Rows from block 5 of a small image classifier, named by matrix and row number. Rows with one number belong to one channel. Each number is 128 + 32 x the weight over its row's rms, rounded and kept within 0 to 255. All counts start at 0. Numbers have three digits each.
After each channel's rows are labels from the 100 images, of 14976, where the channel reaches its highest value: "responds to" is what is common among them. Only what is clearly more common there than usual is listed. The data: rendered roads seen from a driver's seat, with toy cars, trees and houses.
# c3: 3x3 conv (model.blocks.5.c3.weight, 192x192x3x3, each kernel summed), inputs 0-95
# c1: pointwise conv (model.blocks.5.c1.weight, 192x192x1x1), inputs 0-95

c3.107:110102139139132148135106151173125165126180116148094130106140103132110187108075174124146107130123104158108166136092092136172131106119123110101045108128124125150104166072210068158090125161135074105146071049088129131170110123154162079091144149117063141127082150111112140151133132153126133115
c1.107:120052165127077141158145131184116181154141104208124165119113111137082073169155139173107126158105143109081107147133104173094162050111091083141082104129148120131080122098153144160105153078154084143115115080146123169144114133122148109108120162149081127103110161132105151206158131124133156155
responds to: vehicles: zero

c3.8:090133130109121106123127071166085169122105144156124112140115125082211073176151072144088160122143105130109136156107166113145095093176186098160140064175171125152123121132126166097165133112121078123130093105106121064085124068140166213133122147117149137120170094158096180163188146055127125108
c1.8:131110119144176097098125018167118103112077108129135127169090103076149068174135126094103176118111144186099093159058064123097095089223194113139119122125155120097202159140097121093142129173110113113104099091107125132148158167159130148117134092155112150142123100135105128141235153121146111117
responds to: bends right

c3.5:111159133153133010102123138125187116062133131128148114111099116169151193109103184071147123078104141164109076112124103127081122089155133131126146156088120136103099128066097097061141144103140221168117098160126123130116124153143147067116110067130071091080070171135156156175132090127140075132
c1.5:131165182134087033106070168174135153097123114197116101150067099071120174107148097116134169066126113132142106131112112174089109114160078118158145127097117151065110149150130108112154157116127110109079100109136135124107102149096183112125158107083123112114098131105090183153117113048166111121
responds to: straight

c3.14:109114103138157157175139165089151174118082042133112099132076128144133166185130120157156108107128124158176154110102122087117149173167150108134123158106152139140035113116129143090099130145102162097117071119089107086173128139122057000109104085123073121130119134159097127106133127126094130121
c1.14:112129128084096122176186053111141176131110050170086109160099137195072103104158109142153125112163146127131132104133076109055140136162060136148186150105107090119102132190134131163062120140067091092105092150073109145116094105124124113100103147109112172131127116056149148149160114155092135139
responds to: double yellow line

c3.19:151066115115189141094091115149075136116084111123118102092066163084132135147136151078144167131095113151126173099156137124156125163123119185124102070120124132160163128101130092150176129176132069106131188152165121150167109144155170146149144092096090176107092073100168171116144102131160140135
c1.19:139035191102142139100093134134134154102109106063103134147063107132130185171160164077161188108124113175110160107108174090112123158152185128149102090131123099144124128115095061183167140174133123088112151140163106128145115076139151161139124096131128160135106087121134180125132169149136105131
responds to: vehicles: one

c3.104:168074193154148185095132099124123153124137094103080127113128088133132146138102152129165122164080080071132098158145117116111144117156137093136066090119190137100097148082108139143139136140137099101127083122180100160124129138100142086146097143136136108133060124076079189162078089148095138129
c1.104:115138114152150165064138110185123123146172074074095101073074103139157120111091165123142162133066089159106148190108115141153139137117143110116056093133107145157086155144146127092124104125129145090204128174119095165115129116119119096094106130103057138158082121114110186088113098108126142161
responds to: vehicles: two; double yellow line

c3.156:160138120152086161084136131107104103085053069105086126122096217130117160167163147108121192105186151143105172125142139175178061093152186129187096072107150135081100121068154128141137145128161156109113116148155141121120100136158169112160146102146097113171164089137074136135161154072127124117
c1.156:164171159102135132056143133110102154087167102115105156122151142116132137151138125134123193106153125142081143087145143142137119079124165115174151065089138127088101228131157133157061127165133159098138126120176081073106129115106129137097157122188128157135171129095107157171230142082116151061
responds to: double yellow line

c3.144:139112108156177145133183147077163095090123087125133141082094097063112078128162161096121077140137163105161136147087099153121132106144118077105109148170122107136211115180132126095128129188126182185091143173134121099136164145132095050147123120166072120124158079148094151164100127084082127144
c1.144:071155095122119123149117141094103112152136132166140205155081107107175141158112147058132127174127152136095109185109102162110114102136161169138223085144069111110196145167154166108139144167129157151089162118128183124136124138192172161125091140113117133137174103101139199098115081096092107143
responds to: line: no line

c3.162:145156084130130119120145157159108161126101155182131121141136152109128126123151086095082108118139176082107132147120105187106119111130141210136104079120142136127171138117099071087133139171169164096107085115151145099199115137116141106140108143155198118069137123091125136170114101138104127135
c1.162:120130150106184144082126177115114122149126149199117164105135114154149114067119128143114110122140144150167115181119175119131158119135141170140110101109163105115154108089112073069158119158131186143155133143137059151166046109130118090163078182111199099105184101186132128098080143169145074147
responds to: snowy verge

c3.148:126143185103144133163144117190113144071099119129096163132085105172145119171147186157129174103136084097143112104149121121133107131135203114123098134138138129128100125064070101066138098118169035109118093159154137119131151100093145087138135111081096093101098112083083140124135109068092120117
c1.148:123127104118167081124107083095128113087084077120088101139126141205119114107045161128156129089125139188160145083134122160110165160123151107156108082134090133137211110066105120083136094090138141114083150148113081105115132147142117083084120136036145100152049079158034149130160107132090141153
responds to: straight

c3.126:114122088105123114177105147107082114116121149109156143114185096112128151164097127148118124180133162135119197170146126151086154173101146149105111086117134124138134106162216110173079138071129106107089091095096081116092062075104197077096168116133159148166099120138130085069167142104119137156
c1.126:132124094111110132105106182153116150117135135108120116136202108139127172204090146165119102155097106099172124129132085133130160123116090137112108135091120091175153120130122089182102158094089114151053110082104051087101085140078100141115092113122183099152108140180121134079124139113144147165
responds to: vehicles: one; straight; double yellow line

c3.40:143101154128098103137120080147133118149209137145089107142117150160197093118118125120126158140128119126124100112127124140040159123156090093086177046092156113125115120138072137139116118050145097133107124158091157151056111131127118164096173150102115111155068191105103104129140131083117137116
c1.40:150140192097114170096148163123107170131143108190098073144160134160171149155136205144129113083132122104127062101116136107068215174136126117123098110098161119194122130111069107195122122117086116140119105141099128146143153125115116120110136111126125094178124159087105098119151160074163160119
responds to: vehicles: one; bends right

c3.179:071141147132148138112095101142099111170147137133126072101191120143136189091128100144143107111128069174137120114118177105073152140126113103106102112104127136102132125146146077104104118093177077102178093078102075100102138101167177162165144095136079143154124163170171068124176161162127169124
c1.179:135153145128145125142138141118123078161108116132132107100165180115103125103152148178130087112171115091112086116128116166175153164114123106072062170099118099102108144150158131133118108082181097123115076087099072066094107137124181191148107182088128158074090155117203098127096135187143147119
responds to: dusk

c3.49:124160163179167172197143125111112188118134162107121096141091118081137101170121111102097157095188147174135107104120137064134071116162145166138123110039114130149075122128106197144089107113042093123162103159102114148119079129065066131160166125143083102117101078172145141109157120113127125126
c1.49:111108125192124172180176166093139157107092140106111113155170113117152089204135110173114111139127152151090116142147159087131127132104120158119101112002106158160101121155108152157103118175095102093181134206113096159119099170069111147148173101097119150143162092105128110142174180125066146090
responds to: bends left

c3.152:129107143081139182148105161113119085122130169157106133156121143092089138063145089093116125126165140123107126175104076188170142115150111123101077133121080131103128119075130106155105103113143157145144116096156105095131119200130158112127103143166221175101145096110141124108123156074093104132
c1.152:168168143159076108164146177111113143172143119183146105089158097090132113122123061076157087087152096158118136154077120075143108119175126091144099094113112152141134120150133085149122150132154146092074090129137134084158108145095174172121118100148141158100091115142095152181132109132058165108
responds to: bends left; line: no line

c3.58:122088189091151133077148154123179140157113148091177107135086140111165133110118110121155144139092164099167132114156168095105148135103143102152112179134113124140093149048104149039133120179121165146206135173169083168161156177107145129133083116079056144120203093119135159132139094178108122144
c1.58:105123091098193167106122133135152216168135103088127125090097089114095153157200144103154176151099108100169130089134132098127080124133164074096091158121124144121075149105088195013148103189168135148175109103189128183154134118105140119170123156126134109150112136157158135115126126160094154157
responds to: bends left

c3.168:138110118105122142127124159126115173106149049094111117141143114178118156106089124107199179113089107075119111103133127064127181133095114138126186119118092112144090144108051169112135086119113165147137135138142129146161134169128137112113113096146054125106107124118102125042141119167166134122
c1.168:106121126191096183110130166190061116139181126080147150140145076163083202130125170123183144109144110119105067110180153095112134106117138100099104091122067117117104136156107173098129118067155102156124176202141146086184137129118112109111113108186150115121102099190081151097159145119135137114
responds to: snowy verge; line: no line

c3.75:075150144137119111153115167083131112084158133049145124091120116198160111191090164106132135135148143186132073053127153102157107166106127159085180165118168104143126159113087083180116093192163125129144133143099059094185133152120023159069144119161157134129118106108112127114157101040131160109
c1.75:159134151148111110169149175071115108091178151104141100078135098131158132145120147151116078101123170138072153107110150076113116121107118133111131151119148081167094112117192092139149128138115105115127189112131125165118074139154000151113096178134137101155088163149089103164176141078134109111
responds to: vehicles: one; crossing stripes

c3.36:111164091131054141123125108164138052171097116120175132125079122104068091122087097152125104161135144149093100056098152151099111132131136045111132204155142124085108122160085082112103120101159167174103129198096115099165156048115141152161177077120129127200124145113083146091134155179077105103
c1.36:096150095196116108176188087130131106097085094112164148113117153077081063154141116125112101148167151150118181080121180135119112140124144113077142137142111096105082125124106159172179141071193092150105161114108149083142151098105121071102181107086088177105162109107063139108134153077139100128
responds to: straight

c3.53:130186156177202100170147158134129155154078088158145112154128134115077084164092105075155140130135163183079108110136113124164135145126112180146183063132116128179016096177075157130125129101068167124162084122114161119099086124130132165130117121149148146077094117151119118166152120193107126132
c1.53:115126116149095153167118137132141094137130150106136167192147119113134126160113152099091139163115186149100107134151135186156144169148099190148159109125081106124048077219024078124124170108091122143117140110138111158081090161061111121145083112153202152133104119115118072152106126159166148123
responds to: vehicles: two

c3.111:102116120166104121096112095127135119118131092117150130090095108137143138122119110099109165096077100101142149142166107130125099096093135101106182127091099120109161132083224150134093145140092047119115107095084099148149088103118161171141102142093172109129059140144158149091108169152133108080
c1.111:116135105145142125138129150148146160149144091133104138131062090150128120139173128118112161155141187084162055115116121125124117134092142101137120154119138147171136149091142174112075180171188065116150110081140075119180139144086120115181113100115123149104119188130132128142234152121129143111
responds to: vehicles: zero

c3.1:106066131014156089114147126175118135146118116130150090112142114188082092149123126104180122118073134057125160129132133122142157176136092121097177088150148122120175128115137148153148103123151088082136168195092086117130119184131099063158086174193125150140045098103118159082104112113166105123
c1.1:097074115132154111160097121142150143069105107084125115116135176147117138173116115186129082123103105090127109196155099120093168122096078124132208039192111134171096182051067126141131122108099158140091098116143124089148133154121157123154087100120105138150048094112124094139128136160121152099
responds to: vehicles: one

c3.172:070100054144105092114145128080102131125080066149175135169136122148099100082162133061105117152090141153133125126125127118152108138094120109137176168163178106150116195060153170110105137108130177174146108161130124156101136077122097205124104141132099109131124072173097143135073107166140133157
c1.172:113115100118130110115148067075151108154095068180132150124104089156157134095130118056144109120156088124123110192169112169120133123078111137135181125172126117158166155135112185091108112122130082122147075132193145138087172061126070142104142171129206090148113130137091115116087119136086152173
responds to: car; bends right

c3.127:148152143100107210175115112178125161150134144175098141109101117154141018134110140156121108140173106077117129131090122106137124141124049142113135130118155130130077106091142110165070131134110062109115124195132128121134142137122087075103138104158133144148166139148087124189131142126095094126
c1.127:105191137124142144190123067167105158151082101156127141099174135073071126177050132161145117110149124095168212089149106120111110127148122152159192105111117165133128110164180213171080104159129164151142083109129155161153127148105102094099124162160112170092083153115103080155060095118108171122
responds to: truck

c3.34:102161177146094141084163100125129169118121143109110104144131139126071140110113108134130099138090112096094169155131191128080069097113084192115072134128114129138169103097111084158119094102151154125093143130129121160094106120138172130100138147095146096094151057143165142127141127144126077091
c1.34:109104104122178129129136089164083155108127140075140119128134194131101172128192132183111176131054112161047120068146154132168121184130126163166140122195120094146111150094087114152112105155124160089206094093126112185147149141135073186146151101101109141110109127139173145082139070148083161113
responds to: bends right; snowy verge

c3.29:139026193099112166155137169118058168103133132160133132121114130091123153152089164124109123107129097070104092133125132099086094109170157138127134115150156112123120124115125108090122176104148123073128128102182124093130136109118196198081126105068079146053132128121076133202113024149086117132
c1.29:113082111082077106100093135052101140139166127137144141068170136111139112149103188125147101126102056152062118097113146094076151099174156136185085158125167104162138119157148132149178158046072087123194114160153140099112165085147105176100124144081148106097119126140126154140100067163129127103
responds to: truck; vehicles: two

c3.138:115101123111053042130124133185116117113145132081151201089138129134133119121122119083144123173110101079126094113126154180139165147138106144094140120104134125168075130104128132161084121145121101139103101121121156079150139121105098065093128122120043116112028147133071133085223119157098153111
c1.138:074108110159106116157140079105104092121125159146096173090121097146165142149146162113100113153109096057140124116160188066062172136090102125073121077122108115109103157104220110143145139121113176131127176121095133130106171087091130055091154129141104143089102173159076121081107117156165113103
responds to: vehicles: two; double yellow line

c3.189:098069126155121093098096198122126178138109134121083121179134111158041104159171185151165123093111145174169095130147163095071062146131113163087057148089107145105090123099126116133090137184106133126127112113088142081151086150183098075099181106135079132105184131116168080079156157074068085137
c1.189:112056147154131086185107117103134143136108134164105097132135088110100097072131132116131142140119104138145189163124114132069090198068052161105141068144118149134060055088165136141135091181110081131105136157101099105128114149099177086091181062113146140103152108134132145098173167102159106151
responds to: vehicles: one; double yellow line

c3.140:139135132107107089125127148089100122087065119098107059104122105105114191123184105131067128098162123180103124081119101149183149142115115186139118103170120101108183093196141111133118126136143181127107122143175124104114131096153142017109087123137116131118144153155176125139123145077073131126
c1.140:148100143102142175064109075093086108102132103078133096140127148135128111113159113113138149103145148091095121143068111143141110102157159093133086166138088130108155085160164069163147167100193125077107122175141122140119092139079128179112077073108090102124148145180151133124113126108171123137
responds to: car

c3.159:154150147119109131164078145198112160106148104152107081111137098107174160177108044159074142111126122083088151144149173124108160144164112096137090132144134110115166105144176153118040120162112135154083129146115125110140131176132115024152167104127080172113048117127126116172084124140131139129
c1.159:153181152093090178137058150138099116147092115114113105113168152135140234099156093123121100107146099099072172152135170096110128130123077099143148102125121115133130133139207105199094126131136054119094096107126084126110117106121123094119150101090071129184117110117097095109133092136096079126
responds to: solid white line

c3.190:105151129133187087083145118166113115091121158093121136082122200115114086125090117143111116107186106143121106113126151174139165178140176101137118095119081127062099118139155084205153079092134124152146129103115111078101151098113131052142165081072138070202176122087081150091117084198109126129
c1.190:120112117151234070082068166119132114118128116104152150102118143122159119087124118137143124114146164088143116154126134173125126253106134132054134152108044076112153127164116131154146127136128127169164089164161103092089171129146093117164086142112088103168148148112092152099117199109100105142
responds to: vehicles: two

c3.137:148194182091098126158103091156087209140123130141148133086179132155099196179145158150134135132144110062089151119142104123099089124149147115115233092067105135150128168158086205172132103211105103127072125114148162102106129134114091098155131097117156118151111100115188107105159170117110137128
c1.137:115186146096084087145060112118110156120131100162113136107121215099111150125124120117121133120112080113087205112152114111124104099181129109101202124152107095151100161146146255145091124096139078136142104139162116152140136126132084145165145074105092113123123057113169070146163077191156103141
responds to: vehicles: two

c3.112:143138137121060171123124080191138126110162110098126133134116108125109158119083142124167147125094106108118119087136187054071118148146156148113144100137157138101085129083032159109166126151131125115140125139124195114151132139130152108126129113124056072129104166131110155095182120112104124121
c1.112:164106123155113051110173085133195129125103111147103132125156156107130156107091099166122246105112124130167114128132133069090083091194161139139169120186129112095114130106104131197207112130126097120093079122105181122182102147093141143113121126106090113091071128105147164098066165093102145154
responds to: vehicles: two; solid white line

c3.129:147123158118123077094134138129116058150181105091180186172157126114086145112145193175152150158147122142100138097151139151134115082107184091110157141136100144134180134092142103255131138181132127134107126098094112092108143125092113099116134079146102092148119123087068145186119152100096144129
c1.129:150159107121106102061130125134108124091150143114170071224133091135103140134093128164137153149145134125145105106143092120128135138085117095138132124134125120133134194113167111119126203129111124144131121102139150070134147141062138100109157144078069139073087135127054109148133080133181113089
responds to: straight; vehicles: zero

c3.155:090175128125102123153142127133148115151100168137055122156170153169190206115187151161121126113097125172127158118132080128188162163129123126162130086109073135141167120115197062068089121112107170113115130127103091173061132140165105180130127137139190142119177110156160117134116109123142111097
c1.155:114147156102168189145086106194121128106132105187140121121140114116169148126177141128117134163143102088102243119092096104194144140094156192117139075119063137142126081131166110146079151099130128131109108116168111156110096143152196157139103126133174171154160148175144117151105127113169135119
responds to: vehicles: one

c3.130:162127062144097084162119123119109120063112099122105152067092099096123158129119127117092134093161137169084160101115111160124175131091170158110089130112155089103185098131199142227135162036143123131116158109102102118052151112124166099133141143128188121127097103118138082144115147124070133088
c1.130:130084056156131095114081155119113115088161145119128090162108148131148096135113145105118151149148123116162066183092117200195143090106103094108096106061174141131196099132176090168122091076121098107122144111112070120130146146062127132129096125136108194103145129167162090152142116118147135076
responds to: solid white line

c3.116:114084138056107119123097131139076058148132161096126110170118174094107146119161125121155172102135115132102171164187154104192107136063113118114122142089081135124096153127230132161165132129128071098127098095148128116149112108142107073079118120101209198127094134194149155124125129117137071108
c1.116:118086113084110112133097129118100092078137097094112058179104144116139153146099087118126150114134177113097187094146145117132089112160139150146098129132139131107064093094152150151109123116145124154081081130143117113110166117094093132141105136112180153152132115150202120114120106207131115115
responds to: bends right

c3.87:127109178175224172121112137134094085117064102103100113155173102086141170110132139151097149098138146131140136137146164095143129155181166098134046114114188097140129106150126117107084117191090130099134154096134026138156157109087093132092144130071128102150125092115017153105119120140070167120
c1.87:110162145146213105170130169128161107104089209091145096172125083198077209097161112120074139115159110186099123133093108105108137170139098164137150169105132124115134082153102115154092126104143067077156136140104084148100111119099095139168150150102109125126204110138044103091156133070110132114
responds to: bends left